A small spectrogram enhancement model, trained from scratch: widths [96, 96, 192], 10.0 epochs.
Rows from block 7 of a small spectrogram enhancement model, named by matrix and row number. Rows with one number belong to one channel. Each number is 200 + 30 x the weight over its row's rms, rounded and kept within 0 to 999. All counts start at 0.
After each channel's rows are labels from the 100 clips, of 14976, where the channel reaches its highest value: "lies over" is the class under the peak; "strongest on" is what is common among them. Only what is clearly more common there than usual is listed. The data: single English nouns, adjectives and verbs, spoken by a formant synthesiser in many voices.
# convs0: first 3x3 conv (model.mid.0.convs.0.weight, 192x192x3x3, each kernel summed), inputs 0-63
# convs1: second 3x3 conv (model.mid.0.convs.1.weight, 192x192x3x3, transposed, each kernel summed), outputs 0-63

convs0.188,202,187,161,204,206,222,230,151,186,248,251,180,238,199,239,216,245,235,159,152,212,198,235,187,151,203,273,190,217,240,201,189,158,204,160,187,210,223,215,241,197,209,174,185,197,230,227,138,235,198,242,193,154,236,174,211,182,203,217,197,202,219,233,203
convs1.188,235,235,187,254,221,210,175,187,252,189,214,228,188,219,282,188,187,195,186,166,198,225,229,219,232,241,189,232,212,144,194,199,238,200,246,275,214,234,168,180,203,187,218,171,181,201,235,167,224,217,223,177,138,209,232,217,201,164,210,227,214,235,219,189
lies over: /oʊ/
strongest on: /oʊ/

convs0.82,203,214,200,135,234,185,166,269,169,182,190,197,195,156,169,201,203,174,173,162,192,180,145,191,194,213,282,172,203,175,242,170,230,228,203,192,257,205,214,250,200,196,219,161,185,169,186,173,234,268,158,219,223,222,188,219,188,222,144,198,205,249,238,196
convs1.82,162,193,201,138,243,239,204,219,206,197,170,156,214,186,193,232,198,226,181,230,187,195,193,238,235,203,238,191,160,191,170,230,197,207,242,207,179,193,208,201,236,206,193,182,204,203,180,216,155,140,166,275,206,244,248,238,226,194,192,225,246,209,238,215
lies over: /ɪ/
strongest on: /ɪ/

convs0.143,222,226,191,206,191,201,218,243,189,204,164,234,231,183,164,232,194,215,152,225,205,286,210,203,235,231,202,182,197,208,204,213,207,196,183,109,168,221,212,209,193,258,174,191,184,210,240,162,244,200,211,254,219,243,188,188,223,196,197,216,220,192,223,266
convs1.143,175,188,186,204,227,181,216,136,236,183,209,236,209,150,156,168,191,164,256,177,219,197,191,158,212,231,247,208,200,201,175,223,208,195,182,229,198,255,172,222,149,195,187,215,243,208,240,197,285,242,155,221,220,269,161,209,179,173,240,211,184,238,206,213
lies over: /ɪ/
strongest on: voice: child-like voice; /ɪ/

convs0.110,183,206,218,212,247,198,215,234,190,174,176,212,208,238,242,217,133,203,234,259,168,184,196,180,143,174,205,189,208,180,186,186,228,230,202,188,199,181,237,213,216,211,230,154,211,171,173,180,138,171,210,207,189,214,163,244,179,189,270,176,168,235,244,173
convs1.110,234,220,175,204,227,189,211,180,227,131,204,249,184,165,210,142,201,174,248,220,218,212,194,239,216,258,232,192,191,205,204,145,230,208,184,194,247,215,248,223,189,200,234,242,237,207,232,244,235,205,271,217,212,185,199,152,196,173,127,183,240,194,239,232
lies over: /oʊ/
strongest on: /oʊ/

convs0.45,173,210,229,224,218,164,246,206,180,246,216,174,223,207,237,162,206,220,167,221,191,135,229,215,192,216,183,215,185,246,193,208,163,208,217,239,194,211,186,178,178,215,203,211,186,166,190,198,252,205,183,194,172,235,184,189,185,209,216,244,210,205,152,197
convs1.45,211,174,207,191,176,208,205,186,200,190,170,155,175,239,158,243,189,137,162,142,191,252,226,202,186,202,212,222,272,208,225,203,220,123,188,195,221,233,202,216,187,192,218,226,247,263,196,153,172,225,235,255,183,164,221,177,177,194,187,175,209,207,225,216
lies over: /oʊ/
strongest on: /oʊ/

convs0.109,127,212,169,234,173,190,161,242,193,199,182,212,167,166,191,160,211,200,256,222,166,233,175,192,243,193,182,213,165,178,231,156,205,190,175,318,199,179,190,156,202,181,219,177,220,241,168,162,198,129,169,188,199,216,191,208,210,183,157,200,180,227,202,198
convs1.109,175,185,156,227,217,161,196,222,201,198,231,168,237,193,200,185,179,183,170,163,234,212,143,162,226,202,173,209,168,271,161,272,183,195,172,143,245,216,217,184,192,209,200,218,214,268,161,222,199,226,220,194,168,249,166,242,206,181,192,207,224,197,221,196
lies over: /ɔ/
strongest on: /ɔ/

convs0.126,198,256,186,240,204,208,180,189,241,242,198,215,163,156,191,173,222,182,210,191,211,208,163,267,219,124,193,184,266,241,205,223,225,203,172,220,209,195,189,216,216,229,204,183,203,190,214,228,213,210,184,282,202,174,180,183,258,163,147,203,202,229,193,252
convs1.126,211,199,169,202,214,120,268,217,238,142,116,192,188,178,181,204,205,202,134,199,210,182,138,223,217,229,220,175,218,171,225,182,245,251,190,249,196,195,177,132,143,210,206,205,221,190,201,213,199,185,205,194,228,248,234,222,148,233,271,206,181,184,192,187
lies over: /ɔ/
strongest on: /ɔ/

convs0.113,211,209,177,232,223,203,188,142,168,195,259,215,197,212,135,167,159,223,231,200,253,190,192,243,206,219,219,220,195,162,197,208,207,152,209,213,207,220,163,270,205,227,283,153,165,216,255,186,198,174,196,144,213,182,246,166,215,207,134,182,240,178,204,193
convs1.113,207,170,142,209,200,182,231,245,172,201,183,166,196,233,244,187,186,186,163,204,152,151,204,208,194,217,224,190,204,170,201,178,178,222,229,216,215,163,227,172,214,157,210,156,183,182,194,145,210,149,255,187,284,241,88,203,200,233,223,147,208,244,198,239
lies over: /ɪ/
strongest on: voice: child-like voice; /ɪ/

convs0.88,189,169,148,170,231,211,207,193,179,191,194,136,219,155,224,181,192,266,185,217,169,164,225,217,223,171,202,184,248,261,189,172,155,175,207,220,151,214,223,221,197,202,237,148,210,197,161,222,177,210,208,165,188,196,164,190,218,177,166,204,189,210,192,181
convs1.88,190,197,201,205,154,153,187,210,210,246,172,186,200,237,212,139,201,157,158,158,150,222,197,212,196,171,164,207,191,148,207,208,211,192,189,233,128,184,178,267,180,183,195,236,255,196,212,252,181,217,240,190,175,226,177,189,199,228,201,190,144,212,160,208
lies over: /u/
strongest on: voice: deep voice; /u/

convs0.36,182,181,218,154,197,218,150,227,180,218,166,208,177,88,175,216,212,149,220,177,231,198,197,184,232,200,194,204,177,222,228,206,195,220,228,206,184,197,209,168,169,240,199,202,227,151,121,166,161,173,183,268,231,179,245,186,185,165,210,206,207,241,183,208
convs1.36,242,124,228,231,245,181,177,218,184,226,179,253,201,244,190,164,244,248,190,205,231,201,188,187,196,222,243,244,215,226,204,222,105,169,192,202,190,191,228,213,189,211,185,208,213,183,230,188,219,185,236,185,203,215,183,187,221,215,198,258,214,166,192,275
lies over: /oʊ/
strongest on: /oʊ/

convs0.80,132,147,201,260,243,197,171,197,225,137,246,211,228,223,173,217,220,224,187,210,249,246,207,196,189,160,237,185,248,244,232,176,188,206,164,218,183,181,230,241,208,209,261,177,171,215,124,213,186,178,172,223,209,286,167,226,199,180,239,192,216,189,213,229
convs1.80,168,184,234,215,191,216,217,190,171,218,190,189,242,234,160,174,172,189,225,274,187,191,177,231,231,219,201,196,190,220,182,199,226,234,184,197,229,257,225,183,186,181,143,162,223,240,176,204,229,179,191,164,236,228,220,204,185,227,214,161,160,234,227,190
lies over: /ʊ/
strongest on: /ʊ/

convs0.16,168,158,154,219,188,222,227,252,137,207,217,202,186,178,206,224,131,182,195,212,198,173,163,173,179,140,198,147,165,197,194,184,181,196,225,209,190,234,200,210,236,184,161,269,201,198,254,236,160,184,122,189,172,142,169,249,233,179,253,198,238,179,197,230
convs1.16,193,181,223,203,253,222,210,216,182,173,210,227,225,190,229,168,251,206,222,210,214,218,222,193,253,192,229,186,187,237,224,172,247,254,225,208,188,202,180,205,188,211,217,167,151,212,171,214,204,172,214,226,192,187,202,211,141,191,173,181,174,165,265,126
lies over: /ɪ/
strongest on: /ɪ/

convs0.148,211,254,205,190,185,253,190,242,219,281,230,227,149,228,188,169,163,212,277,239,236,223,243,220,188,162,238,137,198,202,189,232,189,163,211,211,204,199,177,190,239,204,215,187,183,191,178,186,235,184,160,202,215,235,203,185,164,167,220,180,206,244,241,165
convs1.148,181,192,186,187,178,250,185,206,208,243,232,179,202,201,212,186,192,151,195,220,267,259,185,223,130,177,195,258,186,158,243,193,180,195,229,153,173,243,222,163,222,189,243,200,165,233,178,196,224,193,185,164,225,208,140,212,211,227,227,154,236,206,200,204
lies over: /ʊ/
strongest on: /ʊ/

convs0.136,157,169,208,165,213,244,219,208,211,196,148,200,187,219,201,202,153,177,209,234,185,147,232,170,242,197,193,256,200,148,246,169,209,218,191,196,143,214,187,184,200,142,214,218,162,208,211,148,241,196,180,197,173,213,250,227,209,201,185,180,210,248,200,183
convs1.136,259,186,240,191,218,196,209,188,212,248,208,249,234,185,128,204,209,212,183,244,192,225,174,204,169,238,213,159,186,236,206,189,200,251,199,168,193,233,251,227,254,218,194,204,169,237,226,172,192,173,249,207,202,207,197,192,196,196,204,174,172,146,234,156
lies over: /u/
strongest on: /u/